config = dict(
    model='segmentation model',
    dataset='rendered made-up planets',
    train_examples=195000,
    image_size=48,
    crop_scale_min=1,
    horizontal_flip=True,
    num_classes=4,
    output_stride=4,
    arch='vit',
    norm='rmsnorm',
    norm_position='pre',
    hidden_act='silu',
    head_dim=64,
    fused_qkv=True,
    bias='none',
    qk_norm=False,
    parallel_block=False,
    moe='top_k',
    num_experts=16,
    moe_every=1,
    expert_mlp_ratio=1,
    experts_per_token=2,
    shared_expert=False,
    patch_size=[4, 4],
    conv_stem=False,
    layers=6,
    width=256,
    positions='learned',
    residual_init='scaled_by_depth',
    optimizer='soap',
    beta2=0.999,
    learning_rate=0.0021,
    beta1=0.9,
    shampoo_beta=0.999,
    eps=1e-08,
    precondition_frequency=32,
    max_precond_dim=1536,
    one_sided=True,
    adamw_lr_other_params=0.0014,
    ema_decay=0.99,
    max_steps=8800,
    batch_size=512,
    epochs=23.1,
    lr_schedule='cosine',
    final_lr_fraction=0,
    warmup_steps=170,
    weight_decay=0.1,
    adamw_weight_decay_other_params=0.01,
)
Rows from block 3, named by matrix and row number. Rows with one number belong to one attention dimension. Each number is 128 + 32 x the weight over its row's rms, rounded and kept within 0 to 255. All counts start at 0. Numbers have three digits each. After the name is the row's rms in percent of the matrix's.
# q: attention query, key and value (stacked) (model.blocks.3.attn.qkv.weight, 768x256, the q third), inputs 128-255
# k: attention query, key and value (stacked) (model.blocks.3.attn.qkv.weight, 768x256, the k third), inputs 128-255
q.163 101:080121129129110105151092088133155129114109121118090133202106078124055119145075088187107090135113104140183093172100091194138093075078140118142158084144135132113136101155118105120120107094160097085086048101093095169092124183127155078151043094166149119120164074157093105120179151117104130088149087083161100148134150139089157092161110112130121168108094139116118125109148102130156095108117
q.164 090:147141135174130131136084118174163132118158114089140145125179172133174127109105168088102118127161122064148120077105163080171171158109077082167126108083185109168156139121151128186125129132093162166109164175094167089125162103167108104111151187153131167129143152084136165146102135174197136133107146179067102121151138157125138126176166167166122081130114134142124114165063111071128188163163
q.165 105:116096194149112139114154142106138117170115130152156185140031136178103090132153145095129163133157167110074141113082123181172099109138135199066146155122156158123079126183149095164112143120093083137156136135186160136179144125131124168170138166119175065135145117186077110147111100140125153067148175139117108158129186184115109165113127147164110147171109132124084165097150160111120176112154
q.166 086:155135129108070121124132140100086115096124090101108100113089137126144213175095147154117151151141096068109123160136136157122087115117097116187117166159079117091117135118124166115155100141196165173154117178144107130088153140194131136118072104154099193180087162116173141102191133154109171164149084139103143081185182115099121095069140099154114136102148184136095094135095042087127074108169
q.167 088:097100115098083128136060096123193081138145154119183152160214123087096120095107087105119101107089120146123182113103163186149070160053128119115170116186071127125181083146071104099063069145180109051097099132149151106087083117093166111134102127126149142171139162158154185152148151179121075177156106157174122118155126070180092116115155120110121155137080114084141102120110103120164093117090
q.168 099:149124181112112112153171117130142105141120174184112147097081090148111116131130105166100115149130169110103110113137068133111175142077169169105125154104168073133042111152139086144148096115098111104150155103159147135171111159123126149172136119154089054126135152167145132117164065109144151126106154133091136175119169180088072083123100105112160146102099127132054147100135101113133103128113
q.169 089:128166178083166078159157166158128143126163108183125135133117122140086181089129155128090178093103157105117148122120110176164104144098130120131071136118086067153112051113103096097151081168121091201085123162126144167119136112082090137130146148156104135157135145205189109117143080138097204073160106201105092091132129136148086113127152139158119139131108139092126094084170113122119116113123
q.170 107:118133149125125101153147127144131121157111143173127111145079107121061155158078141184138154154111117126147091107157108196096167086166137131090109145162083170174121093125102109073127145098141105112160131153137165138102128174126125152113085134114109136084134126140149163196141085112150192119188075149132140083106121117151091148165113171088137170077131129127108116148163143177160090142115
q.171 079:139150161159144161158199103138166152177103164118124146097151113109127152130118167143146113078122136159087151101188097151157149176141145077093071165112109175138104108153168152136165108139112140159069101108167118093152108130184059157195156096087145099140106158173161093107185101109159148129130046155161112188075108168089145170109088143142120158125126078177118127095125162107132154124131
q.172 114:108116111124142138133168096089107084130093119107148151167118089172080103118117147192108104159123122108138060171110116193039169130137144088095176126164107113093093146123069064120106102131104118054118120122194152145079144151097188175079101069118127084097147097113137133140165103084068139118156087105142092138144172150129116148103128105096104185121121163095104194138169074134138088107144
q.186 086:102099143153103085145144152148121086154136102159119131159143058094087102153069139084184148096133098070104152104108097147097139162086107129069106111115134077124101121159110091099105090080109071156149119145116136149078109096124160099087077095143143142139176135163171145132189094147091185115153121094211105176155143137158128093082148032102134096174177114118094103093147141122111146141134
q.187 103:137169140130163100134106156121090150136161098136083106168144099092150138171180160135184130113128144125194154150176120117145131108125104117185082146093127031193113159124136129132123144184148139165115138087139139112159103094095111180192176161144119143131140120132100107181151133141208067145099081208107138135115135153178157140163176173134118126157117123114130091151108149112094169150100
q.188 096:135115196154164143117197094136173097151140175150090168150069139138111155107080104148123146150158097165147158085144075111144173129112134112078138131113171109121084094140177177087139128142141150193172111171146141164155144132106137146139158150154177071058184138146168112186203109116181165060119183150144136194123136141156141165188087187135119152107118131107097153156165179132138151125109
q.189 091:099160170081149070170168146159167137123152116156185118176116115153121184138107086085073140127090169111173141077082105120187121105112122124165136175128144099158104157126105111139120179148143096165121092107129182097150144123137175142161172185179095104135081179123115093190134113131135082124076174132081155106122138155100143180130091140137087166143068107097117109077162113127096176100122
q.190 097:158132162198131160139096121128096109078151093080157108081130118104194111200166124096138172106102139103150168142130139085126085126133130122155112102108165179164109176104149158173112166151144179124181111129124114109133124099101136130136170160100145098130125167091138131164086187133160066152083150143089100146126141124176187137069143168137166107114149091148152080197064156164114125147139
q.191 103:118126046087144140117098115136136120155151133112135094158166107171178087150075137089138091111130148100166125149135143101182081145104115086177181121120089126153182119114190129139087088074210107166070125130120090137142103125141124095128115146123157140193182100131104106088120152174127113138128150179156134112123116127139140117133129181190134097101085132137125153116109140108142105097149
q.192 101:134130104145116150137077085141128139103107100098104165108182113150152078171180117209109159093185140139071140148157108091076107141109105124151068208107145050109163150090155169140156175142118115095136152151135157133133172147110063122071120160074075172091147091150087144131150164121101163124131096139133204131123124081129098111157096122111124097160123135130147130149089146090149139138141
q.193 083:163110120153109133170130100148107122115120139097113134102048200115112248114174128127098127167099130171143144075179132164152159128181092112160170125103140093177127104147162083088156158142103159139164172156157192111141104156149079109156119157137112142064101169121164106107091149129175090149152140120167118126172095129105113139173086088117117108109217108107118164089156135136112177101139
q.194 095:108147166151191115178078163172125117136186136097140132150132128136154091116069107127151152080200127063108127138112180101169089129121094138197152089132169092131161160146128132134110122124113170164128102130097120116153092097122130127112152101150130173197132088118151134119104139164147093179045076174137153125079143163169214148040107119156153109186128100116157145185123157125075164126100
q.195 090:102151115114192095141093175187132089114124120165101158136162103116145088110093100168097154169159102160106127155111142140125175120124169153089045147143055059146126148085114149108195164145098103165155151114092100137132104119169071178090138090159112158093143142164115131106186073090114140127111135195096148144098129110146139124122139147111106134162080107080156121124183122181153107124151
q.196 074:169070153148170128121098093116145144086147134166138130098171110110101064134089102073193166107146113079146132107127169162192082094140096104193130157107151135126149163156101138094081127161136164119104185069102118113168163087073130174170137136087176160154134073113127093146134155123137121105091153134115149182113154183129134164070163121166155142181137146158100117145107080125098068105119
q.197 075:077180096111121157168129145106103153118095142122133135168141099095143191129107162139080172133087125154084119099153187135100121111108127146125133148103114037185092079099141130131149135171112102110115116123113189099095132167158124114079146096170065123075084118122128087114157154129140142149122153150141126143090114093145155112168079155095138139060122117112148125103117117165076069173143
q.198 097:155231174114194108167120137181105063125112103197158104084156128137131151184097152127108132144127123121116116056174152165153116155112145146112061200149114085159157131047100105082152169157095106126177164105149151122116142130121115118097131136129070123109106057137230118112154104137116161114104110111122167112074141112140123144151104144106116142146142134130118090059146102156133097158099
q.199 073:078157151158148131181134147143114112138167117162133104174064131107172175194072121080084184104120181082119104150114168127128126116076107170121068126180146113093132129153118124129136116102123164186182087176056093083151120102127074068107125086126091144075134057104141140140086138157142121182153130108132131131145135079120109112098122061138163162146123114090107093172104109150076117151147
q.200 094:131145092137118153148106082084125144107117133090129091147111146139103173156198151117156170149105162171175113165130119149156153193116085168165105083133163100127152141189141149112139180158073157130141145137149157076138183146095081096112170170094066139074100087111094158152168178098117123110119098122087106116116142123123075110164143155108156141132198072177121135120107101156155157121123
q.201 084:127130112089136140113137083122110134114116096154159160080106108175149191148152128135110175170109149096161106137091118176085152111137144109061148158157153150136136100151087097089127162127119099086158119165134146112162130157135093168106155143124161158075057136122160126152146095088149105132145142119094113144105150102116062095198145186141130177110053122158097167113141174155158153138175
q.202 142:105150195156186119150114153150153093156136112110143166092158090107132056115110092084206099100151150086106147142128124088123093093114130133180109117125129175131151167098132116137122104145160156168098094087093044130109097112095142130124149086155082129196193109132089126123143097143139105123087165154138169147106131120167148136060165098157163156174069178154181110148119140105087131151107
q.203 083:081150169084087076184158161178104118166108119179099097109101076102156156186074131173126133095146147147121148109120178101090132143164093173090067142135096098111117129118075165110129153176148088132129124153169122175108120111163119157086155150072102156136132116140114112130140164134179139146184156127169100074163124076129091113165143144134101122139107130110144102147199103185067142166152
q.204 092:080180188161137103187132113151109092136093102170121107144109103140108108075066158205084110156124101106128125175136148106096172099169125102128117085147104080193172093098074138113149136117128120164114130163087083108109148118141149159052091108107143170128168106132084092131164142136157111129107143192130084163143128082134166145145178150138106147106072195078155132174162106157061145192152
q.205 079:108067126110070169076113053088105154175120112101139103089171135121106147120114104106167159102148162126147091171101108089095059114084128130133148115108100199118178123137192145164107141082184119112087159149118082093077124163075126113124125137128136143137119144177074099096098119144116122084169125131132138109105111139155069088153151108156112101127133089143173168074126082116146107118157
q.206 088:090161121121122080140111135145141087112100143193128147134142152175108170146137151129063118148140093176131127083163115155133189139092147131118121189185109165112101146101081113093204126141113074081173131192150144170166101172115108164086149120099132165129066167113140103121177105128100148133146085114125099126127131119140153096118133167118115169086169117087125170103150159151144128138101
q.207 082:116170147098109121183064158176124105166139126087169155141177078084083126142050162160178165144117155081133168104129171146112145137086100096161055170146115053130141118086113119109157162165165116122151123107151155084172098071082114158089144085172087185082148128081125199123118188109110110136074120115112143083128095067147130072155152099112103111150077146098187108123168124123123135141112
q.208 085:122159157152154124150138109129135123121187080087143123123125133119098081076088126113196122079121140070160136154124188057147124158074122176137137134116175124128157161089123154186069097131116148146117083117135112094100100088136191063159104109121070139133115130117171143125087138127159073141114161128190150116110114135171099115074195104140149148121186117108195122167136071099083086158116
q.209 106:154122104087072184099120120111132161072149186126115037148040178154147194079181150122065113169109166154169138129090154107162203157178125140130194110108127110123110089147159119104112079145058155106156100163158166124171149151079117107123098108148166070068106142121163095119125164119124118145110155099102106130138126152136096157146093145103125134129189089152111149152150108123103181079134
q.210 072:152122186117198092115179145144132159158146145146119177117176085170093190121126164091097122076110112106177173080123137150127132115105126055146074110128140123111120112081092119135161188163129092135070105145152155171105150084190110149132158120098088159132109145157104173108147130100150126122113127115093182128139165112139141114127146109182131161156056122135134085107112095133100160156105
q.211 073:159089132109127147149152135099102099156068086071114199149172146088073181162116101143131171079147081053165164149134106134142110174133097151099110087104155108110133135092149092087153096134118081106195166123123179154114145137127131118075091152194125095098106088138176126061166106153122116119191138103185061103110155136155152117088168105105123130157168141107151096150144155083135098163106
q.212 081:184167071103097118131192093128104140121118091146129067153064169113139218100193140156149114139106122122178124099146090146154140107168141117104157150108079099157162166115130091087150142119145119074163177100122119102131131170082115159148118124126166141087092155089181156156142128127102131076141111078145159205147136092112082152155119076086119109092244140149137123067157113162166104093181
q.213 081:152114156123145130117111094107117089161135133130086055133177123124096137138106147087128146095122130088187124130095187118106105157140111079123090134117095111084109194096102139090147180152099160187146165087139070065155080096116174105137151121121087160086132136111078113206150145170147063149111163167173091139161153086094180093096169134138144113133109188176107121149128139147131152174118
q.214 094:152117149128137118125100123154095150095113094102116144170050078101060096128065120127158091086145115082110109136159118081101157083070096128119167106169169062128109144097116100161112069100171136113122100147138142148107092087126136047125103063146086103136130148079172158137105186121179117198060155088152158127131130097178168079124121059140118139114153183143129118158119058140086148178075
q.215 086:156097146112077126127132097089113117154092145119144149172151156184087198088161127140142116145152144109119128082123110162092168125117131144064119143091107155096144091097118086145076119084180101111131156125160128170122127182162077091091140181199093060135079139165103161126125108152065112114176089103156092104117146097127105111155133073129099101118191170178099113154104171075122161101147
q.216 078:085123111171084140073102076121134133151129113127115146090205132157174094095092165138116169143192076143059130200094138101119151148125114129132134213090087101051090107126156156127116138169171100137110146177180114154108166127086140131132115106071099146175131149117083105096182141089109157142107133095150168163121155116099105137167103161159144121142107145111145179143107147072147083086167
q.217 104:135142165171195079178094177180161077160141110176180142110185116098093103108076102075148135145114104133113143082163127128144108130122124095159088123154103166164157132062125128142188110114149152129134121130058099089095071064118146142088136134179104154200155081160145186120144146148127104147065149111165115094130161132123140101102129055164161163149130148116122117131153130134118134120121
q.218 098:131059068138081128073162133101146163143138126165136109193079126108083169174126151108126123135060152124148099125088155083122151084099127065090123102109079162077073111138113118077099088096123165095083144172137131155129110154169108126168085152138194107159126184159105104180133157134127130113152184092157100123177158178102080161105111144149104099081150103150074142076136099090176159093184
q.219 098:093080089101108113110172151102155121145095180109125111119076167182097191150170157133056139185072142137123092123084137166085173163130146093094123113139063147095112134147073110080158140136124120101134098135126143157099170199141077128132065140153217103109146090104125105173196099138104157121177120114118044135162136103140107143172136122137077153078166137099148123109135100147151158100196
q.220 084:101185147150157120174162137140146108082097132179134181151186124185104139122145187137135131093159162139171132101125156093121172195138132096087064088133091095132134090148132133099141186165104141175174192175097152131135118132138114174108179195174165111102131117204082109208114127119162118135129115178141141151105164117145126199127118119167148182121122091118105128134142201177120216152146
q.221 083:140110139135181091171126138156090098184129088103158073144100126148106083143104118111201115181082143132078164094112096150141088096110121166105162108173086106164148150092151135116124145082120134060071121076088119142065110130121122155147151098151131076151097167108173127115158081148168114153163108083167176151086104096164114126086191078091151200088184171166120142128152117126169103089116
q.222 094:087229169111179102140084152180155120111108086131109185136150145137135047145090113197161139123133121085081146134183108132092177146129170120163129091150150127122144136080097110149112095172148155142138104107063101103112163071155172139082139067137102186130182142101122140069094174111144149195037070165159119148118090102130166140097136115106135116151104128155155163208106134185072131207110
q.223 084:115232131076177115174131111178152143129077129134116130085147167136118115101121106173097114143133154135064132077163180098126117128153163128138116150110101075086111166076100149099190124153127124138128179091162163173170097127117073139075132125077072163023149110154149122150155117085161150150091151151163160087153163122158123115146132200144124142177107108101124156088149139123125192095164
q.224 103:149167158133136152123119086109147116101106118110129166119179129132137128168079152179138098141087124119116149082152147165099125144168112060129096072145010194183140112063076099085118147149158134128130079153072085155086168144145117108090105120132155164140134083167101167134177161082122153206147050138153096102109083063117134133080117114138113103112086130061172142150161173150130106185151
q.225 092:142097140182094114114076145098107083156188125153086101152095110125093089150081151128135079111095096092126114173109128105170100106121108104129142082117143125174102163097161150194067079098169115104089094110087063078093106096114163063165131156169164153157195108138095133090082149130117102123158157116133147055120092120183138117076188137118134083102067121136167071197093106099164114152100
q.226 073:126144101131177105092155105111094166157123104165077137124139128120089142093119125096168165139175113079134115148099157061138159153144108119075139092151110075167155045154149074176105072097148157121167149124167172158182131111166137129088167133192116147118090042119190150148158113117162134142093139089139158148165155131159072171199185098163095128147154135140152157100178105084122155168159
k.163 116:152166106108146094124178126116106117136114121144124111120104126123136121106132068119149069136162127201088106104157103164119103143154119151131140161115150098128102155114174103086146142122103090189136135077127141154125080090119136170170115178088132085118182130137136131149164132138156171118130154100120200123122161125155075177113107101154152155110109125114119124132147178104142161086137
k.164 083:151136121156136162123104116140105124165169154171128167048141115170142074094136163157165149117073144114112175118093091104102120125090107139160104146118108150115132141169160161119148159134142151122177152124104071058111078160195186176121152081164096211159150127150131149093059102151119127151083162176120127115097106101139176104151123134127167096208093191145097169139103164111091097179122
k.165 120:118135123125158119155137159150121110110139120144115172080097105142110120155097126133174144096182172097117146110198168161130143077099082139102094182144119108212122110092108177100145167167160092179123109175099126117085119075169145143113124124109069143180063160116181142103137144145170105132092125140128121055136103060151155134119122144116159154153094106100211163162165113098072055141117
k.166 094:120122127095147132090163111096155090149081131152159179145126120131067152167153136122113087108064096145176072136125125087144127130124192084150175122119189142038121172100079076110116138129083075088159122110131153140123116145128108105119142104117137165122102072168095139120094120084083150133154161132124135170084160153103137093110136089167155126153174140124140094174129165136186125132119
k.167 103:142154146153108123148094094149160138150223167088138110163125165143164010128134116092147110112107151100166134182134116150173117157126101105177104094120070102109126112152169104171063110071183128074087136070138084039128155135158170093114159081170151148159198174137112117077082122185130091128096127166119088116162127150138159141110116095120139125204172169195125098134085076071122146172089
k.168 099:119145158090134098121155159127086134118138101170191065155149111159122181131138098197161143117166140137101141096127145195160148107156090196102124201121027112136120080079101130129107142178174112140138102166160144111106130096151126167098168154148068137133063175134153106139163128137102147162156104097112138124095159075151106116098124138124103153127105120092148148084157131121060153083125
k.169 089:148111110132165135092169162098127174116149137134112138175142121163082117065172113127137121089076091204140093162130070122146131155140160084162108094133111070124144161160157102166139102036148131086130116056139082107089139121141132056120109052106177129125200085122155138087142145119065118124181154098160132180121128133118117117102190027169096098154186150117100134146132169091107136093094
k.170 151:108145106051109127101193117094107152111095118169076101085124155127069103125139116102130083184132112164154076138106094139121140165143148116089137113098151085057103179141127086140133109092082124117122156103125175157125150164029112124149134123068197070085159114169139095159150122124132178099161209107087142180108187155094098166166166068124106115126154151127127135114112131174113170078147
k.171 101:133080079120088197068157065100165120087106193072120125167163178149123140118134129140085103138087106160136090143064101059111102176169118074148162095081150140104134181129087062158159091100099161053102182138100113155172134194081129091150134128125141086120216091154118120140136129142081141112153140160142137158179098132082077144164099057100158097088163131142081125121125113147152134080166
k.172 092:117171131100143081104101168109178099164138086138140133106111078143117185097113135159098073168186141156143148128148134174118166081126157114119101131120145155133090157108114142127179151156158073154108116115133082168127124115134100164171141135143126075124112168163145110116141094143147083151127131095107115119125208113131087142145122125107117145112104110086115147085122163146052093085104
k.186 093:155055093128080173126142144119162122048153125109122133140150101126117193140140158164121162115052131179131112133115100062164119160130135168183160122149206151056175147129161143129084148105123204112125144141112166087161095170108114118149153144094138111141142102111168108086142136107085169100183110178109107173182108178112174146172141216117129118156135143111105118092116177161107086112117
k.187 102:126088084144097149106120103108125182080139161089118161115154183165113147122170136085080107103129136145136094153073089072133110155143154094114126090072142147068144149176097098168192063052140175099068146107150114101132169175149157114138080080071118115099187142140098141128080146112095162132122145157117115147136103135144135107182161077071128103136135145143124137073139129109165129134157
k.188 096:150122125082135117098145170145118136175147123143100150145111141134061183068127108138165111092125167138109139095108072172167173149170111174075090120161091051190103099130136096152096064139146130142133157092064126124126156158124102111141107124089146094169181152141159127140174133100158194116127183134141195088131155150130107083094159150100152142139112153139139162171151119106142124122118
k.189 090:153155106129126120137056166143212136164219137133168100084092120099140086104121120115137112078130193096157165136128137170122118099156098122140132143107072077148130101152147128158082065107116122160064127159122063071093146141163148071078128101200108164141195092091110153133090093127155079105093188145130147161119167114137216108125161111131107146176127167119094136111076128115110135140129
k.190 127:130121103099113151099089129101122153103145161119125134121175151163121181160144192123132129137115125122139122167079134089094095113100160068123135059075141192121162114140085145155209112078164141086105141169155129146135140185175144125114080152119147148118094080088110109108134145091106105129139113131100138166144112117078100144160140133082162071078128102135109154159073152136190120133163
k.191 109:162115139145147177113102094085082155101174156107116202158128141130180083130128152090161106083137151109123132161133113062106108169136130126153168090136199117094121138126178101161113090070143135074161151133188170106080144154145149088151186052123138145135179038152063153076044149135107083115194137086100136166122099179090112147142158129184174096121130110162126150155080129090196106122120
k.192 090:142125120158140162159117074149065090130076115144141122184161120104135102169161128112097149123157079136153126166106152110080117189167144089122147121140148172051130130144131088066147189123119113107163150110146113131140119126148152181114110119162085162139109107166099163147167107097091111133125060111171179150048161137119116165099110054091119153127142164150071153178101218128160145135119
k.193 082:140084109121111119087092103126184127163129116128176130141063121149104149106170153074106068101116126142174158123084120107185118123103070113154165118120137149132164117116209135141090074106137175104093108101096131094098153069100145106121139083103139125124117088144094130125076146181114125061083163148115149191146126152091123128126108100234130081164124128140101112142124131155112158167125
k.194 079:116158170155144143165133133142091085111070112100148158071143106147084116102158144120104152183078077128141080102133080142125169119113185072119153137130062111172074087111095151078134182118159083158179121165134162215166153194102119181133157105124107113166097158171087133129130159114167141143126133074088077135127168116100137166165124117093131188155112177124140161123170119135168092102112
k.195 103:159103115114090128106113105133128145089138131121099087111121137178205115081127161139131099148112088171202089157113132100084088177099143097139160133125164149045110123123099077120197087149180069098116175127113070119181137155176168160137115106184133128120175160129114110100119091132098084130119106080098114161149128145123144120135093095072165091152140159098090145187125125112183088134073
k.196 095:117060091164067103136133060139068145135098150139079118205176118093119108156124133179133152122111104098178094147131176102120120125158115117074111146096153158071080173158112139078107125149117110120151166119172155124196147180128103115151069091172085103065096173118155093151101122167150168163146126116143132095093106131124086159118155168081146144054125060096094089093080063168163140109114
k.197 077:143090087097140143129093137100203110141186115078076187082085102116189115151123194163127116089126157132182113170139100169197172176183141109124133126098185144121143161115153140154087155150113124095123095071092166061097179092136123139151202093143142122102167125085077147103152107118115095156097175161164136175160165197138147123167118156172167084153118123113106155166116145122108143148155
k.198 116:104098120138124163145122121093108130118093117159092108150145123106066136093166124146152143127095112121122117145083187079074134199150157141128142157103155135060063132153100125095167133127118128136149196107081112174168134196168149133137047107134126103135156167172119112118134136138101140110154081086128128106090124150131093161133079098049181162105137160099115108146096136120172123122118
k.199 072:140103179095143138105080131123129161109139145102135125154116166152129083162153127171179153135074124096103128127183123117140167067121136153139114097160084164134094115112132134155100185203078140132107125116123144151166114124133128176093142082167108165151154132156107086127163135141195145085137089137142097108116122104087149113142105142115194090150113061107135137170151161153149195140098
k.200 088:123104139102122147104116084145147147191143122090153129140122100152117119113136166172146112096108165085162109115169147106161077035143126063170128142098150202141199157120137141137091111146105113138108160114079140083086148101130089081101115120145127140106127100152110116149124071086123106153105160194143120119105149113138139095125127115213118143137110089175174152149091167101080150179179
k.201 082:072135157079158176118114135145169110115133130129177154090148086165137153084095115086151118160122166103154135160138134045115128094068149166168142080172189130150160162146188114174141124140176136150079129102116128056110179103140135142107133147133149095170167150157149154149113135116079078109079218159106199163162154170149156088099109102160137072156093176107151149184098161085099081114125
k.202 120:086129116114134122164163133166095121128067127193110103141140131144094133120117072158157165145134137134133087099148181119060153142096168151042108178134113051067065145137066137100181106123124097103192162099096169170149108183093115176162079150084127095109131106112162150164162166100134153133132121059130113106076098144145128168155152148081113128091129165126107110161119101144132127106152
k.203 080:107164141126140087158073134155096119110177095092169111148099150096182146062101112119138149104140130165109113105174116169175155133105102159072124164164072134133179105115067082137196175158198112171085142139126054119156104141122106176087152112095091148165079111098166127127105122142120131121114103129104079113097166130128177147129135153133124093146061109105086139114165124163118131107073
k.204 096:151162109102096139119160117099178124132159152165144111042094130102127147078142156099120107193149156162225137146140115131148100129124147163142178142130113117153118185155086081179187143084125098141133159079154106114139143160094162160118100139086134110079162122153121144126121113117143131105112128080070122140092158137095120126099073118126194129116103127157095119157112177159119110116069
k.205 075:143124156139129094137110071134080181171126151130158146167164091122097172129159118136130078128155165107115086149143143137113066123147086135192098174114181179092147149145104153133123093136128112133169182140096121130167111131055097141135075175142088099151158082120168096174116133120147187175188137157156159185098118131168075113090186140121121159124095062096152118102144151138153114124165
k.206 078:116153137195147146150066132155189114097170143143094142106148112119193114143105111090077167114111180107139121155090160114165138111137067185158089139116139182102139129115093147159119173139187200121092118166087072106129149081148237142114151099186119144198161158140163101153096086136097129137064144189111101109175136112156142106084082108120079095162156157120161116090109096075101118194126
k.207 095:130136135152120121111125123110123129119153150120150143128111138131114098103164094189110140205113123139180104160094132182073218176128184121107104168168156082123070184094073114125115134171060047068206085148130159180127169159079081158117104187135117125057136098104168143139132155069157117125120130117091143118132159158121119158106097164072116124062104164100120180105166137165093170102172
k.208 088:145103126107174088120103143116135102159145123125144149153137107082072117193120112201129183134155125151094158132120114141146181139146108164073130170150064096153145119134147179139097186172083125083117088153102174159153089107066099100136176081075059146105026147102190118109117137126168137124117144163138107137125189087123120114121118166120089150137152130097180136086190100124074169158131
k.209 111:168143140110104142123091146103185115171187167105134164107035117118146149073122153061126091116125115157136174171122062140173137058147140151152121088109165096201183146111140151135094125132134127132118104141135137098051143065132187085138168059119145128122163133108146120156116123183110138125079181183137123147157124164135147117122124101199144085180126144153114142137150151138055163185094
k.210 072:152152107173163146086130106100168167073080119144080140170143150090112121090146123141152137137145153044181111152084196055106092144152152101147152146138138115108080159116055114101118081065118126091191172175109111123141147123120128119112097162163180131091140097156126119159145165116090159159111131058099073098093128122111091101109075166132119142069135124118124100153089097145173115150096
k.211 077:143125110141090137131092131106145072164116091145136139198137165096150162127124113079162151057144177051179115176115134118095095121184093103201112114153133131129133158139146136137081131123079181083122181064172104078069131139132117100136104073148107165127136081126160181161130188125110170097139130141186100125179074151110158156159177107136136143171145161164124090048151130119123100138173
k.212 074:166078132109075111137075130150143180113149141111145125178106126160114156157083102120076088130075163137134082125129179122136055065146143123127148164096103116052106185191164094151180154187181179148092169101133144156183124163128129092091088133138135147146102135139078108145150097159121093128123133141126118172111131176099076114149095091148094086068102108100153095067132118078115142105105
k.213 083:134131138122097117142101099172082103148152092116133153173128145108114167159165156143097086129168155183174103152162102168114141164179129143116135078178091091136119143068133106099152200181092119103178159149159212142100144090107142129095150169176116087072109188133184117109205170095062164145086071104119096104115129141098089150144110181172065145123099100162104146141136148129087188134147
k.214 091:142122146119129099176151172119140070094111089174119165074114107147137101143131141164151132150132158077175147112151131101101203111134168160088109160175154136172105136138106114155116144177081151100140133143111164189124058098080123178107180117112155106122106114165166166129128144083169146134143124096145078139156110152155171125157133211088113187113111166087116153096181121149087116121098
k.215 100:135094088111168151108059138156112095162097135139153138143143136136106163109133118081099121111127148076094151169162156118177113140095112051177126141137040164130138130111134121118104104118178121119097169182137153106152155098144155101108077048214121140154107152122093120143110084157068095139088071158154146113127146115115140106119118087121113142140108179130130166116120092137083160184123
k.216 088:116137132142190104173126159156103092127079153149089158127116079160079079154109147107104137141136062151072111088157134139059122140173165120104083128132111135175060156083077164109189139132117079178103075125140163176130098143086142154127154185156104169148095109186128158175205141043077141176170121144125136139106141093157156123108168122082071128161086165147135140154165193147137118102089
k.217 094:099142114138083114192175103101109120099093128157125075177172104116137062149145128123136154112099123155123146093150173101088136185150157147140105163102112147096078116166060139054069103147128098150188168127084120171239143176121112096171050159170126118129093124149107151167136097128144149131136119125118110131123079075095120135082149163012146136100137106117105108105155120105108166161128
k.218 119:160115156171128134106104111143120141143188120087168154171099142102094121156108139139151129108163152153108127105135098124171114089177112147191145091136142166157156109144161165135062140105100168139139146108099170087121159090136130107136138109113116150134136129076140124145116154152133166124120129178122126097150157142111191105129170181212102115112133068164165156041124111098092150139188
k.219 100:162096126125114164074069156148150155106158164062105140092162101173165133120094190127079070073115078103150108111104176079166076109136119098165145139134113117155149129160125111171126130151172126169096121133093087055166137130167206120138138112145160128138147152125163081110087120157119059110096167166139147127162145113118145125138128076108141094150120094101075162156095109076159116152085
k.220 084:184093085148118133103052153102188114168139145126163167057130113105197181110082104045075115167110127128143173148093089109152100111118148049160128088119095124166137131119157130175111101113174142105090141117081076144105138080112183106099140134146118123139126137116106121151167141171136048119145098090050145106118138114138149104153145159137115070175136132109134089157113125110152078134138
k.221 083:101100137151145164157188121158180144085131125120128071083214134130136134164091090119105177114110176065121103140166129058122159102051172157075132149142088086098072140116082133114141121096139120154133115164069108148109149168168154104149077144202099128145131149132102138083113119133091097106134148186133178140150137086097122159099091122090134088140139137122100120122100108123084129126173
k.222 121:118147126137175106145166187128152111125117130129110168035133123137099095117123113141134122189148094118151127090103121129086124146127162105087144129137167125130073145141074094098171118129114091149113128086124145170093096147100157159127115190119160093149171135196110205130144140087162083126148141107130118155118110113150069185155124112058128146126113138106111102177167173162128074090110
k.223 084:185113147170125114133134130137202109128184168111131180086054143183176156137140138102111149115177138108192178145138126117127138081101114138126088094132106043188149082129106146108143181096127151079173123177068136120137094124192144122106147176141114153145121213135151141091133082163132075107107099181169090139133153165120150135097164155138073138146135113141093109073104143133096094121106
k.224 111:109124107105152134114119133123213100119092122127102111086174103162151169061139161089091093188108110129120135147122187141110126174088161063149149138125128105122145134162086089142161094085159110169154118117142078151154184142128138202132106108152179102142177143166072127169210134106102071098156139107138159154093117172136096147198083062062138093146110153112112146122126123157164159127109
k.225 115:077126117100149113126157109142088111155107130157098121138159149099122091155127139170130145184123099137112109107144114147079152199154184124060142181135110143116058139104091124097161117184052072126149101129129189205154145163083095144161117165131165089097162117116117135151177105119156134119171101084128139171057105092139094116134115148061130144073157122079146126173163127161107144100100
k.226 080:112097146110102152125128110157195130149188134149110141145110148097149108142125109142107107122095141106169099113169101075160089055103132195143165126097155146108127163139113176135113082108099196118120072126099124123167110079130063134074149112135071144178157141111136149087138132108182132144159232164091125123123152165094187137122156171161069089137181142180098086162125065082093126137087